Rows from block 4, named by matrix and row number. Rows with one number belong to one channel. Each number is 128 + 32 x the weight over its row's rms, rounded and kept within 0 to 255. All counts start at 0. After the name is the row's rms in percent of the matrix's.
# convs0: first 3x3 conv (model.blocks.4.convs.0.weight, 80x80x3x3), inputs 0-8, a 3x3 kernel for each
# convs1: second 3x3 conv (model.blocks.4.convs.1.weight, 80x80x3x3, transposed), outputs 0-8, a 3x3 kernel for each
convs0.17 098 [146 131 126 166 134  90 162 109  81 101 176 134 117  84 202 158 124  96 117 140 125 114  91 121 146 179 107  96 135 145 165  23 172 134  97 123  85 125 115 162  90 109 128 167 127 121 106 173 134 121 102 113 121 137 143 143 136  98 130  86 107  75 160 166 101 156 147 147 168 177 166 153  85 150 111 120  98 131 151 127  94]
convs1.17 097 [139 144 102 109 137 171 152 131 111 114 112  59 165 154 130 100 136 136  84  76  68  84 120 116  94 104 112 110 147 140  73 142  72 124 119  71  63 101 105 157 152  98 130 154 156  92 133 166 175  95 121 117  87  85 137 141  66 151 118 159  94 112 131 155 165  96 175 215 148 146 184 114 153 147 110 103 168 157 126 173 149]
convs0.18 102 [125 115 121 133 122 152  95  68 166 106  87 157 148 134 125 151 119 115 149 138 101  58   0 109 135 172 142 150 153 140  78  46 106  82 119 138  92 115  92 103  22 125 169  98  77 127 154 117 138 153 120 123  96 167 107 152 144  95  66  91 105  95 119  95 169 140 126 105 149 117  91 132 146  97  81 111 159  90 122 142 151]
convs1.18 103 [147 172  78  80  91  80  85 132  61 142 186 122 156 162 140  94 114 135 155  94 121 134  39  78  76 155  95 105  99 105 120 104 138 104 124 123 144 158 167 112 153 106 140 112 144 135 141 106  79 100 131 121 181 131 145 144  76 143 175 141  88 146 157 112 172 140 110 128  94 104 136 122 146 129 131 173 167 134 106 123  84]
convs0.19 094 [112 101 104 131 118 112 102  71 119 106 134  97  87 184 103 164  92  88 106 182 140  49  89 130 228 144 125 111 120 119 110 203 107 159 149  92 160 121 127  48 137 123 157 122 121 132 152 127  94  85 210  95  97 145 101 135 117  93  81 107  86 144 122  96  90 108 123 154 115 149 117 117 121  79 147 114 186 108 121 150  68]
convs1.19 100 [127 143 128 165 127 129 144 114 123 100 121 134  69 147 140  77 159 114 124 107  94 124  55  40  78  77 110 153 142 126 123 107 141 134 143 135 125 122 134 137 166 151 130 175 103 113 135 147  98 101  90 105 125 107 113 128 116 106 181 139 118 111 129 114 195 165 135 189 155 143 142 139 157 207 166 213 213 148 171 202 151]
convs0.20 102 [ 80  68 126 119 142 115 119 114 113 151 124 147 142 141 110 128  81  88 142  91  85  97 114 118 168  60 154  98  98 146 103 111 118 148 158 111 189 146  92  93 144  94 140  89 168 111  98 101 140 144  87 161 142 137 140 144 137 109 135  62 119  60  66  96 148 151 116 135  74 155 158 136 127  84 130 124 131 186 166 181 156]
convs1.20 106 [159 154 108  94 154 133  73  90  94 117 175 149 176 215 191 125 163 125 134 154 168 175 213  84 160 177 163 150 161 119 142 141 135  80  90 111 101 116 151  56 107 122 107  92 148 103 154 148 116 149 136 124 145 161 153 159 130 197 182 134 147 101  77 133  82 102 168 126 129 119  90  93 161 178 144 131 123  87  88  72  55]
convs0.21 095 [ 95 150 125 127  74 142  80 112  78 172  97 168  70 170 150 142  90 136  96  97 119 178 185 114  69 160 124 111 127 167 123 129 118 108  94 127 147  43 114 197  71 116  79 137  67  71 129 146 111 158 133 117 162 133 135 122 131 127 151  74  92  84  55 147 140 140 134 133 130 142 120 154 168 115 160  96 154 131 152 108 132]
convs1.21 095 [ 68 106 135 147 122  99 124 112 101 114 153 139 133 192 178 111 151  98  93 127 142  81  52 196 159  75 127 130 139 131 104 156 153 141 156 156 111  97 143 112 105 136 154 109 114 136 148 141 126 135 160 162 148 146  82 138 115 163 201 118 175 193 111 162 197 129 122 141 120 141 106 112 201 133 103 171  72  77 134 146 128]
convs0.22 105 [100 117 112 131 115 134 159 145 104  80 127  84 114 142 117 138  95 132 140 102  92 178 125 128 144  91 102 101 125 141  50 110 112  65 136 165 139 145 185 119  89  21 122 152 175  97  23 108 124 135 163 139 151 151 134  52  94 160 133 143 125 151 163 145 134 142  96  50 125 164  88  86 154 121 126 154  71 126 154  91 106]
convs1.22 099 [129  58 103 137 101 127  93 118 162 127 158 145 160 156  96 154 134 125 124 122 135 104 131 144  89 101 109  97 118 118 147 162 124  95 103  91 146 141  97 138 144  95 170 193 158 114 129 140 133 134 146 129  86 101 102 126 117 152 152 124 172 163 138 114  69  94  75  63 127 115 136 142 128 106 128 147 134 101 115 157  52]
convs0.23 102 [123 121 172 135 127 119 111 177  79 121  91 162  89 101  82 130 106  84 176 160 156 117 128 152  86  91 136 140  93 128 128 129 122 113 159  95 104 127 140  88 164 142  92 104 150 107 134 108 149 135 119 121 120 142 132 112 150 111 122  98 131 112 111 108 102 111 125  81 122 155 207 129 111  89 101  72 202 181  96  94  98]
convs1.23 093 [103 118 118 133  81 102 109  99  84 126 120 149 116  97 130 149 104 125 152 168 117 180 166 154 150 117 192 123 189 116 140 201 163 155 168 141 127 153 134 130 156 139 136 134 143 133 150 135 187 255 213 151 190 191 113 137 143 141 133 144 167 173 132 132 109 117 103 126 126 113 109  65 169 135 127 100  93 144 150 150 200]
convs0.24 093 [ 93  75 119 139 154  92 134 140 115 144  92  24 146  85  90 149  93 151 132  69 113 149 195  84 149 137  91 130  48  89  94 206 109 125 108  68  86 126 134 156 140  43 140 103 108 163 164 158 125 127 221 168 141  87 132 164 140 147 189 175 130 206 127 145 114  95  60 127 124 150 152 122 129 134 120 147 227 164 160  96 129]
convs1.24 102 [141 143 142  96 178 168 111  79 154 124 137 115 104 105 100 131 108 138 123 123 134 186 127  99 111  92 128 129 137 151  73  95 137 114 101 120 202 108 166 158 227 141 164 225 132 134 123 115  97  96 130 118 111 127 166 112 139 109 108 136 116 105 128 147  80 134  69  88 102 123  45 148 137 171 133 147 164 124 155 156 116]
convs0.25 094 [118 126 144 131 134 126 134 168 125 126  83 166 117 119 133 114 124 110 118 122 102 192 158 166 114  63 145 153 110 142 135 141 149 114 105 121 113  98 122 103 240 121 119 157 147 132 143 133 138 167 124 110 157  89 140 114 101 163 152 129 164 129 153 114 111  91 118 149 128 138  58 170  94 120  88 132 132 115 150  74  77]
convs1.25 096 [106 157 140 139 113 179  72  67  96 106  97 145 128 167 152 127 111 130 132 128 156  80 159 103 136 161  97 112 111 115 132 112 125 133  97 115 129 132  78  92  40 119 113 109 168 126 173 124 122 135 139  79  79  85 139 137 123 169 255 163 102 146 147  98 127 129 162 137 146 124 139 107  86 134  92 112 109 124 134 131  98]
convs0.26 093 [136 137 139 148 149 136 135 154 108 122  91 113  60 155 159 139  64 112 121  97 127  61  23  88  97  56 145  95 112 143 160 161 123 134  85 130 130 127 135  78  45 118 102 117 112 152 114 114 122 109 135 118 118 102 106 163 145 104 136 109 112  85  82 121  96 142 130 134 123 129 140 167 133 141 151  92 125 131 143 155 151]
convs1.26 105 [133 121 107  98 142  90 121 154 115 128 171 160 181 199 186  86 119 115 123  63 123  70  62  67  95 106  73 126 124 104 117  95 124 128 134 109 153 180 166 117 100 103  88  66 137 114  75 108  63  73  99 169 158 121 126 181 149 133 227 200 105 141 134 175 131 114 144 131 145 131 143 125 118 152 120 139 148 144  94  96 108]
convs0.27 102 [ 98  65 155 171  95 136 124 127 168 105 134 142 155  94  98 126  74 173 112 117 120 154  92 125 137 136 113 153  99 113 159 219  83 125 116 119 144 130 130 143 126 106 153 146 143 141 146 106 125  81 119 158 162 145 131 132 145 137 132 166 137 196 134 141 132 108  29  97 152 180  99 166 107 131 100  84 161  50 126 122 129]
convs1.27 103 [152 199 187 132 127 159 160 143 143 107  81 159  78 112 135  62 110 132 129 195 148 153 189 137 138 131 105 129  89 165 130  38 104 130 132 102 151 124 121 140 186 169 137 160 125 151 183 156 181 117 147 189 107  95 146 102 135 114  97 129  86  83  82  81  93 137  99  87 102 134  89  84 152 148 139 161 158 163 157 161 131]
convs0.28 096 [106  70 118 116 162  79 109  95 140 148 110 204 103 135  99 129 155 135 124 106 132 129 137  96  80 190 153 135 170 117 111 188 178 124  78 119 104  74 111 198 132 166 124 154 119 117 102 123 155 129 110 145 130 132 144 106  84 128  68  58 139 100 138  89 141 117 107 122 140  81 123  57 170  50 136 151 127 144 132 113  91]
convs1.28 099 [126 153 163 112 126 119 125 151 149 132 113  82 149 160 124 161 129 122  75  97 120 129  78  58 105  72 135 148 109 142  76  76 129 115 133 161 126 118 111 115 135  79 180 183 104 169 143 128  99 108 151  53  87 150 110  67 118 152 160  83 146 150 103 140 153  79 202 192 143 102 158 114 144 115 124 226 209 106 171 164 155]
convs0.29 104 [146 114 169 139  53 124 123 114 106 111 121 155 125 122 155 115 130  74 130 165 124 145 122 134 132 191 140 146  99 167 176 135 151 219 168 140 163 129 104 137 115  84 139 144 103 127 134 116 124 126 151 106 155 111  79 120 113 120 125 146 118 163 217 166 101  57 124 144 123 121 101  97 132 147 130 144 101 194 177  96 147]
convs1.29 103 [169 133  79 147 145 122 153 107 123 122  83  94  59 119 130  70 120 174 118  77  93 122  78  78  99 105 149 104 117 126 148 170 153  96 160 147 156 129 109 162 138 125 121 121 114  99  72 144 124 145 139 111 121 140 148 119  99 140 113  84 169 121 114 126 156 100 115 129  77 135 134 114 128 149 127 159 160  81 126 122  75]
convs0.30 103 [133 107 170 152  81 108 167 134  88 129 156 113  80 176  80 147 215 125 149 185 130 104 122 121  50  90 134 109  97 104 102  70 107 107 101 130 175 158 123 102  73 125 178 103 117 115  92  82 131 126 111 133  76 113 128  95  91 128 155 129 108  93 152 152 195 142  67  42 224 206 167 103 104 116 151  98 155  96  94 102 105]
convs1.30 099 [178 139 151  86 118  83 121 153 103 141 143 156 147 181 139 130 114  97 179 132 156  88  90 162 128 159 159 112 135 117 133 154 156  97 102 119 151 115 139 133 188 201  94 108 132 139 123 168 105  87 108 148 121 159  94 105 156 159 108 145 115 141 128  81 109  79 107 149 100  95 141  92 135 156 108 148 134 122 125  96 131]
convs0.31 100 [123 124 130 129 163  97 151 164  66 115 137 126 159  70 120 149  99  48 106 136  86 116  74 100 120  93  92 123 103 115 107 116 145  96 147 123 133 123  83 125 151 116 129  94 161 139 106 126 159  98  82  78 104  73 129 138 146 124 113 111 124 150 136 117  89  23 106 142 135 134  89 124 153 151 146 124 152 138  75 130 107]
convs1.31 094 [146 147 116 125 149 164 137 106 147 199 174 179 153 131 137 110 103 126 150 164 142 157 108 144 144 135 142  90 128 141 121 173 141 111 134 131 116 112 120 121 111 165  92  90 127 108 161 112 137 196 164 164 207 157 139 118 128 126 129 116 150 101 109  54 103 185 108  67  64 119  55 128 178 133 115  99  80 131 140 138 160]
convs0.32 096 [135 160 102  71  92 126 141 200 136 107 147 135 146 149 100  80 106  94 116 163 131 134 128 106  76  83 123 168 130  97 116 162  84 125 143 117  79  74 119  99 158 126  92 150 135 160 155 115 105 146  46 186 100  25 131  54  70 123 105 102 116 115 126 105  94 157 111 147 118 101  55 151 111 153  90  92 233 116 151 128 138]
convs1.32 098 [154 191 194 138 192 180  49 121  91 143 171 159 114 126  99 106 138  96  97  90  74  91 121  88  84 101  25 172 107 111 145 118  82 105 110 119 106 119 126 114  42 117 115 142 140 145 160  79 123 127 128 134  79 100 160 255 176 136 255 186 172 131 135  87  85 124 160 110 136 130 154 103 160 136 124 153 103  94 109 141 112]
convs0.33 102 [123 139  97 130  71  53  82 130 123 110 193 173  54 169 140 141  70  83 127 122 136  88 184 121 116  85 128 148 122  99 110 104 158 146 130 148 175  64 129 133  93 108 143 164 120 101 140 123 156  34 174 100 102 136  89  88  63  81  29  40  65  77  85 139 147 126  76  94 122 133 127 138  98 152 165 128 143  81 170 139  66]
convs1.33 101 [119 124 118  90 130 213 139  64 109 147 131 111 155 214 165 136 157 143 123 142 105 141  66  96 127  59 198 144 121 128 121 165 134 145 166 128 105 119  84 124 114 125  85  69  75 146  82 121 153 136 114 119 135 137  96 109 122 143 219 201 104 223 159  71 160 131  96 159 133 138 136  93 129  91 109 129 141 103  77  88 102]
convs0.34 105 [137 122 124 173 119 119 116 101 138 133 144 113 112 100 116  77 116 146 151 135 165 152  85 153  94  98 105 159 128 161  90 106 117 103  89 114  92 188 144 179 127 105 126  99 114 132 168 119 141  75 122 135 144 104  98 106 126 125  96 125 143 132 120 135 167 162 145 141 136 136 101 128  94 141  98 139  85 102 128 108 123]
convs1.34 099 [108 133  96  81 135 142 168 154 130 184 172 111 183 127 110 125 112 110 119 124 119 120 130 159 146 157 188 130 151  92  60  51 113  88 155 142 108 120  90 150 135 133 144 145 170 153 143 140 161 125 135 156 108 172 146 125 130 125 147 131 155 153 121 117 117 146 150 139 100 158 149 125 120 135 141 152 182 119 143 147 154]
convs0.35 107 [143 165 125 110  75 161  61 116 115 152 129 113 101 119 142 125 135 164 108  94 129 160 130  99  93 117 167 149 169 126 132 193  76  99 103 177  90 142 170 101 113 138 134  95 153 137  98  95 160 160 137 136 133 120 121 131 161 135 182 164 109 150 133 123 170 134  72 130 183  73  86 118 162 146 122 133 139  85  82 116 122]
convs1.35 094 [109 142 132 173 151 130 122 155 155 143  87 129  96 127  95 139 152 130 151 150 171 122 108 109 135  86 131  97 102 101 105  61 127  93 108 134 120 142  84 118 146  94 119 138 106 134 195 176 115 120 131  77 115 164 106 107 146  93 104 164 123 150 173 113 141  39 119 158 125 115 102  78 143 128  88 121 139 101 137 100 181]
convs0.36 102 [125 106 144 135 103 145 115 108 101 123 152 127 118  85 146 130 108 144 126 130 149 176 151 167 143 133 143 192 113 149  99 108 124 140 119 131  61 114 147 117 224 143 111 138 136 153 136  76 179 145 115 103  63 101 133 154 114 134 169 140  72  80 119 135 125 143 148 149  74  62 120 137 131  86 127 168 144 128 173 188 112]
convs1.36 105 [119 149 162 132  98  75  97 134 107  97 137 158  97 184 161 150 156 134 141 141 173 133 120 212 108 157 164 140  97 142 112 101  79 140 174  92 156 130 133 116  66 140 110  72 131 151 152 132 118  96  82 128 111  95 108 167 128 139 197 155 132 142 171 133 127 163 120 167 106 130 142 129 119 171 169 118 163 152  81 105 168]
convs0.37 098 [112 113 138 135 108 120  71  56  67 119 149 195 101 116 139 152 104 104 111  97  86 153  86 140 166 138 122  85  97 100  46  55  69  79  72 113  67  72 102 112 146  98 127 142 110 164 114 154  97 112 173  99  57 104 156 119  40 105  87 116  66  69 172 122 103 156 138 102 103 115  40 126 142 145  86 136  98 118 133  96 126]
convs1.37 103 [112 139 123 182 159 136 133 141 131 146 126  81 123 132 110  88  65  88 118 124  95 112 162 162 156 129 100 198 126 124 154 121 124 111 106 189 121 129 140  77  90  85  76 139 125 168 167 178 123  40 107 135  83 104 139 137 100 121 171 157 116 146 166 112  80 160  96 103 117 104 142 110  63  67 131 101 133 118 148 174 142]
convs0.38 106 [109 130 152 123  87 116 142 103 123 138  93  74 144 148 102 101 160 138  99 120  81 138 158 114 153 170 140 113 122 156  94 108  69 174 169 101 119 146  86 109 126  52 140  82 121  95  97  85  50 128 143 122 110  94  59 106 138 129 139 119 128  96  82 136 178 156 123 123 113 158 147  99  98  89 100 120 182 140 129 134 146]
convs1.38 101 [135 118 116 121  57  77 150  83  95 117 180 176 167 181 209 169 201 194 163  88 166 135  55 141  98 110 160 161 173 156 150 207 196 110 144 125 132  93  88 144 141 149 157 166 134 120 111 154 121 120 125 102 117 112 161 159 168 167 164 151 164 145 178 118 129 120 115  95 117 112 115 134 134 170 163 151 153 134 147  99  71]
convs0.39 103 [123 105 172 143 160 123 121 135 169  91 129  61 159 124 120  92 104 118 167  82 116 167 141  97 141 145  64  98  98  90 111 112 112 156  98 148 119 126 115 130  63 103 118 105 148 154 113 131  94 146 120 122 114 119  99 112 119  98 147 130 134 141 154  95  92 125 190 187 103 108 104 113  68 160 137 114 173 101 129  92 153]
convs1.39 100 [156 161 102 119 104 119 162  85 117 132  68  85  44  85 156  76 100 114 142  81 131 107 120 134  52  79 101  85 115 108 118 218 207 119 177 168  83  92 156 122 148 169 156 185 169 138 118 133 140 135 111  92 203 176 113 111 116  90 136 132 103 123 121 111 137 108 123 119 115 144 123 147 107 136 140 177 176 165 149 108 101]
convs0.40 096 [123 105 121 152  83 130 152 103 111 137 157 120 143 197 126 148 107 111 142  56 113  62 116 139  91  98  85 121 149 130 110 150 145  85 121 120 137 154 132 108 103 126  95 149 127  95 144 185 161 144  73 112 145  64 107  99 112 121 100 123 114  91 111 132 182 113 143  95 137 163 170 167 114 102  69 152 129 142 111 116 138]
convs1.40 099 [134 115 155 126 175 165 143 117 116  84 137 140  85 164 172  83 106 129 111 112 178 168 154 151 126 140 130 135 141 117 118  93 130 133 113 130 157  79 102  60  54  24  76  97  79 128  98 122 127 101 107 142 128  95 118 199 203 105 177 214  72  85  96 151 150 150 115 110 150 149 120 127 128 148 123 105 130 119 112 121  74]
convs0.41 098 [118 171 135 124 179 122 151 183 120 163 180 160 146 196 129 178 165 155  68  66 100  66 129 101  53 103 109 152 111  73  85 121 153 110 108 121 126 105 147  59 166 109  84 116 122 143 133 132 151 110 159 112 140 118 141 149 143 172 185 215 137 181 193 156 140 113 122 123 147 150 152 178 124 146 135 168 153 186 154 128 177]
convs1.41 096 [104 139  88 152 138 189 174 143 172 103  59  10  86  42  52 114  77  85 136 171 163 172 168 179  93 133 168 147 145 108 126  95  79 134 118 111 132 157 106 177 209 127 155 167 114 157 156 141 126 128 141 156 110 135  75  97  64  44  84 108  82  89 117 109  99 122 124 104 121  88 106 110  55  84 138  90  94 110 106 109  74]
convs0.42 103 [102 108  96 127  97 104 129 135 145 109 164 108  90 190 116 135 133 115 139 164 189 117 129 114 150 108  61  75 147 135 155  96 189 143 180 104 114 173 126  95 155 136 140 131  83 103 183 139 150  87 112  71 134 138  75  99  94 126  81  85  97  30  71  93 147 115 108 124 139 132 151 145  92  58  80 113 127 142 109  84 113]
convs1.42 103 [168 113 147 142 161 104 151 130 132 106 151 125 123 106 126 110 103 142 157 142 129 138 108 145 101 172 111 144 155 135  84  85 113 114 110  95  85 133 151 120 170 170 156 127 151 172 113 118 155 129 116  74 122 109 101 121 177 128  75 135 152  52  43 170 163 138 140 162 146  93 133 101 133 128 143 159 161 103 111 122 147]
convs0.43 106 [131 146 102 146  98  94 132 129 128 129 149 164 144 141 143  96 123 167 132 119 115 141 115  68 137 139 147 104  83 132  95 148  97 117 179 101 121 113 117 113 111 126  90 140 134 128 125 118  98  88  92 126 127  95 138 143 108 122 143 131 138 148 133 124 125 135 135 103 141 102  47 133 129 143  89 149 112 136 134 137 109]
convs1.43 095 [ 94  90 103 132  44 104 137 106 122 121 120 114 116 140 105 104 110 178 136 193 138 129 145 120  74  84 140 153 115 103 174 179 121 104 156 108 115 134 121  85 112  89 118 143 140 132 159 165 137 146 133 156 142 109 165 122 100 159 102 133 121  81 112  91 144 118  54 143  83 152 132 102  93  70 125  95 118 123  97 150 130]
convs0.44 097 [144 127 131 108 110  93  96 120 119  90  58 172  90  79 180 137 194  59 128  69 101 161  48 130 170 139 114 156 124 100 151 115  53 144 118  95 150 179  84 113  65 138 145  86 135 165 144  81 135 228 120 107  74 116 125 107 117 130  88 111 110  78 107 118 134 112  94 119 166  94 114  99 133 108 112 136 189 118 148 189 185]
convs1.44 105 [110 113  84 125  99 114 127 140  88 113 149 137 141 172 186 163 151 147 127 100  75 100 134  77 128 117 104 111 119 126 100 141 133 116 125 110 124 172 136 168 148 180  86 112 164 168 191 144 122 154 162 117 136 125 111  88 131 127 133 111 156  50  67 141 176 170 145 155 123  76  81  76  82 144 109 135 152 178 168 164 148]
convs0.45 103 [ 81 119  79 109  76  64 130 102 146 142 113  94 164 137 149 149 164  76 118 128 107 100  95 109 111 114 109 122 169 138 161  86 152 151  76 162  79 105 149 124 132 127 115 171 164 170 120 118 119 104 159 102 141 130 126 147 189 119 129 164 114  88 114 159 106 133 103 120 132 157  44 108 159 132 128 147 101 134  51 129 177]
convs1.45 105 [151 126 119 116 119  88 123 127 120 185 184 189 162 159 126 150 138  96 160 162 168 200 183 137 188 156  96  92 129 122  92  89  59 135  88  93 142 134 128 204 142  78 186 142  74 124 155 104 122 124 112 143  60  69 176 151 116 152  91  50 145  93  55 110 163 127 159 114 116  93 146  78 129 185 142 144 116 107  76  90 110]
convs0.46 100 [107 109 101  97 148 121 115 179 112 104 106 115 107  97 118 123 116  75 104 124 143 127  82 110 104 108  69 143 114 124  89 122 161 118 122 156 146  89  81 120 134  87  98  83 110 142 107 124  94  61 180 128 114 169  96  81 104  61  19  72  59  83  86 136 147 133 115 136 129 175 122 105 152 119 103 116 116 144 129 103 117]
convs1.46 100 [126 153 139 101  97  95 157 122 137 145 157  73 117 101 116  63 109 128 128 124 142 150 142 149 104 120 154 123 148  93 117 121  79  98 112 114 131 127 153 168 197 112 155 169 165 102 165 188 172 147 134 131 124 144 181 163 106 186 145 109 156 119 100 114 135 101 118 101 133 156 186 141 123 147 119 156 138 140 131 144 136]
convs0.47 097 [ 88 138  92 151  72  73 132  77  72 154 111 143 126  68  75 107 150  95 146 137 140  93 166 164 137 108 120 140 146 119 146 173 127 143 138 115 151 210 164 201 173 109 108  72 148 106 160 121  72  54  21 182 145 123  98  79  88 118 104 110 133  58 122 136 136  99  93 138 111 178 127 124 116 132 148  76 143 169 110 109 177]
convs1.47 095 [127 122  97  75  98 151 130 103  80  88 172 180 162 177 183 141 170 156  84  99 115 101 140 123 113 146 134 138 163 173 162 130 143 126 160 114 123 104 109  52  92 117  85  38  94 108 137 120 109 132 129 127  73  91  84 136 102 146 230 132 109 193 165 164 117 136 139 107 155 145 150 123 136 198 155 155 151 148 131 142 113]
convs0.48 102 [145 134 172 140 123 113 165 153 104  70 100 124  82 108 111 126 120 110 155 110 144 149  98 123 139 140  97 169  78  89 114 135  90  91  30 103 138 187 108 152 132 102 118  71  86  90 130 113 114 125 187 107  98 144 139 164 148 104 168 126 101 151 140 123 134 147 142  84 130 131 135  86 104 147 134 126 211 154  99 141 106]
convs1.48 097 [ 98 119 129  98 142 128 160 133 102  86 112 150 106 122 150 102  94  84  99 113 112 113 161 147  47 104 173 133 133 188 126  64  89 136 111  84 133 149 151 112 160 170 114 137 122 153 143 104 129  63 114  87 119  83 129 130 139 115 157 154 119 126 127 110 125 105 166 130 127 127 102 128 169 145 150 130 165 155 110 128 179]
convs0.49 103 [118  99 108 129 150 143 154 124  88 113 104 147  61  47 147  88 141 181 127  74 133 110 153 125 139 180  55 140 138  78 115 158 114 148 109 121 116 118  98 138  50  59 123 133 104 121  82 173 122 125 172 146 127 135 146 122 158 122  89 122 158 150 128 100  87 134 107  72 118 114 111 113 144 115 175 107 154 183  95 119 171]
convs1.49 099 [ 99 110 101 112  71  95  80 109 155 110 112 126  96 121 137  93 128 151  85  96 162 170 114  97 126 120 179 106 156 154 141 164 182 141 130 160 112 107 134 144 127  72 158 189 134 106 151 144  99 180 147 166 145 130 146  97  99 159 101 117 127  97 113 122 138 138  99 127 157 140 140 130 132 166 144 180 180 102 157 156  82]
convs0.50 094 [109 142 151 106 123 124 133 122 117  79  79 129 152 126 122 113 126 101 151 134 118 179 188 182 115 155 168 171 161  91  97 116 109 145 106  81 160 154 136 135 219 104 169 156 133 127 102 120 106 140  99 138 140 176 103  61  97 163 142 115 182 167 145 134 163 114 130 152 109 149 135 105 159 130 103 117 169 157 122 113 173]
convs1.50 108 [ 91  83 138  77  36  79  79  87  48 121 155 119 153 243 195 158 214 179 108 110 125  95  88 128 126  88 112 111 100 130 114 143 117 133 145 120 109 115 157 114  40  87 150  72 130 157 172 144 122 156 176 129  58 105  63 127 126 105 174 141 119 141 116 140 136 149 158 176 154 143 138 113 143 112 119 177 168 127 134 142 152]
convs0.51 098 [126 114 153 214 137 172 120 120 149  82 134 131 115 161  95 160  95 127 147 120 119  37  98 150 127 148  98  93 160 120 138 130 128  74 100  97  89 130 117  21  88 155 114 145 101 138 188  57  98 127 105  96 115  99 164 166 116 138 141 141 118 136 147  65 143 123 173 101 191  80 101 127 126 211  79 131  94 134 136 133 155]
convs1.51 098 [123 181 173 134 133 157 107 108 153 143 143 151 123 102 127 111 114 113 117 146 125  82  94 125 141 121 105 130 119 120 129 172 193 150 185 161 140 154 126 146 181 122 148 128 143 106 135 122 132 137 111 135 232 233 153 125 123 137 210 215  95 198 191 103 126  76  67  99  26 163 134 158 119 125 149 138 131 112 109  22  70]
convs0.52 099 [141 142  77 169 176  83 142 153 121 103  82 114 133 122 126 141 122 107 150 115 143  82  30  99 181 154 135  79 121 111 158 159 122 161 191 155 106 132 137  88 128 157 164 132 105 145 118  98 110 102 106 139  95 114 164 157 148 145 125 137 132 163 129 120 174  97 134 147 141 154 145 128  78 100 109 125 187 154 124 184 167]
convs1.52 104 [147 100  97  94 101 170 124 132  80 139 163 193 127 182 181 126 208 162 169 152 189 150 169 149 131 147 134 110 122 117 109 120 131 116 115  93 130 124 119 168 204 148 138 151 133 115 117 131 115 131 118 140 101  98 137 110 134 119 148 134 111 113 117 101 117 123 104 114 136 137 117 123 182 249 175 223 255 201 173 186 125]
convs0.53 097 [122 113 161  87 170 135 124 147 120 163 107 137 128 138 151 167 138  98  97 175 130 152 144 150 130  50 172 115 153 143 115 102 130 127  99 110 144 116 144  42 100 121 108  46 144 161 125 236 143 195 122 131 114 179  82 128 180 107 170 179 148 156 151 139 141  86  97  82 126 156 132  95 110  40 117  91  64 116 123 108 133]
convs1.53 105 [105 110 139 105 150 125 118  83  64  77  82  91  78 166 133 123 127 138 125 137 124  97 118  94 140 116  73 148 135 139 123 130  98 117 135 118 122 109 106 126  60 109  85  71 107  78 123 149 178 139  92  33  39  85  75 101 110 135 252 164 141 199 143 122 129 156  84 141 147  89 155 124  96 139 128 108 148 114 125 152 113]
convs0.54 102 [141 168 123 110 117 133 146 143 113  98 189 175 108  89  86 135 118 114 132 170  73  90  91 101 127 109 129 145 114 110  94 100 102 108 135 120 124 114 139  94 163 160 130 100 132 140  84 100 168 113  85 124 154 136 140 165 139 125 135 131 124 121 129 112 157 147  98  76 167 151 127 140 101  91 177 134 159  95 132 167  67]
convs1.54 099 [132 137 177 158 101  92 137  88 149  94  99 172  97  61  92 138 120  54 158 141 165 146 136 133  80  91 124  83 122 145 113 140 153 123 124 119 150 178 142 154 200 132 119 120 135 161 124 131 120 165 172  93 168 124  88 138 145 111 152 130 154 142  58  78 146  93  81 139 154 114 140  94 135 100 125  66  83 105 149 127 158]
convs0.55 102 [150 121 138 171 187 116 177 158 119 129 148 117 133 132  90 155 138 128 149 133 123 154 106 160 129 132 111 174 167 120 196 218 131 167 160 156 148 133 162 127 148 121 118 163 108 105  94 144 114 161  88 151 176 143 104 102 125  88  60  81 132  75  94 103 183 146  87 131 140 133 101 119  80 153 173 144 125 128 106  88 126]
convs1.55 107 [155 107 100 146 140 126 101 122 141  59  95 175 129 165 169 154 156 100 103 123  85 111  78  60 161 127  98 119 117 117 157 147 122 154 129 111 124 121 143  79 106 111  92  86 128 163 134 146 136 100 116  98 127 113 111 114 141 134 165 155 163 159 101  51  93 105 118 126 116 107  89  95 110 118 142 113 113  87 131 112  98]
convs0.56 097 [127 153 153 152 184 169 154 133  95 157 183 110  96 132 111 107  93 137 130 124 135  76  53  86 148 122 116 101 111 135 172 143 127 154 172 148 118 101 174 110  95 103 128 174 117 140 132 136 136 182 146  96 158 146 130 169 191  81 116 118  99  79  81 102  80 101 128 138 109 106 153 113 132 118 167 141  70 138 135 112  87]
convs1.56 110 [126   6  58 126  83   0  83  87  45  98 162 138 138 214 180 106 164 139 125 117  95 138  92  48 140 123  78 114 112 128 140 132 127 111 136 112 101 138 140  76 104 113 119 107 128 116 119 153 102  92 133 150 111 114 108 116  74 142 165 141 133 156 109 129 160 182  96 135 148 130 132 136 169 116 109 191 187 130 158 155 130]
convs0.57 103 [104  99 117 148 160 160 181 135 108 146 177  96 158 155 101  75 119 138 116 158 101 190 171 135 148 151 139 117 128  74 181 162  69 204 198 105 141  96  75 110  95  85 123 104  92 121 124 126  74 102 181 121 191 143 146 148 132  87 105 158 129  93  96  99  73 100  65 145  75  62 134 107 143  89 133  71 114 140  49  86 100]
convs1.57 103 [141  80 123 159 117  81 132 124  84 127 128  83 132 145 107 159 172 142 119 137  92 115 103  78 125 110  96 155 179 100 170 178 125 123 143 118 108 111  70 141 131 149 163 154 140 149  86 109 135 143 151 151 169 141 162 137 126 134 129 137 146 134  96  64 129 149 148 123 179  80 132 134 137  97  90 127  98  77 123  95 104]
convs0.58 099 [ 94 118 159 101 198  98  94 125 110 145 105  84 149 126 105  96 145 105 138 135 170 113 122 140 109 168 129 110  98 107 125 119  82 130 147  91 114 102 126 100 114 113 113 150 151  82 146  95 136  78 137 134 150 137 123 143 120 139 157 138 158 131 150 113 119 134  66 196 112  97 171 102 170  88 145 124 171 146 147 104 132]
convs1.58 099 [107  98 116 112 119 151 110 104 115 160 151 149 109  95 112 122  94 126 122 152 149 151 142 127 132 111 108 177 186 134 189 198 157 136 104 128 168 170 168 192 209 212 195 173 150 148 132 165 120 184 156 185 186 132 136 111 123 145 152 134 133 116 130 140  21  98 140  94  92 111  86  60 152 136 137 140 100  83 165 121 116]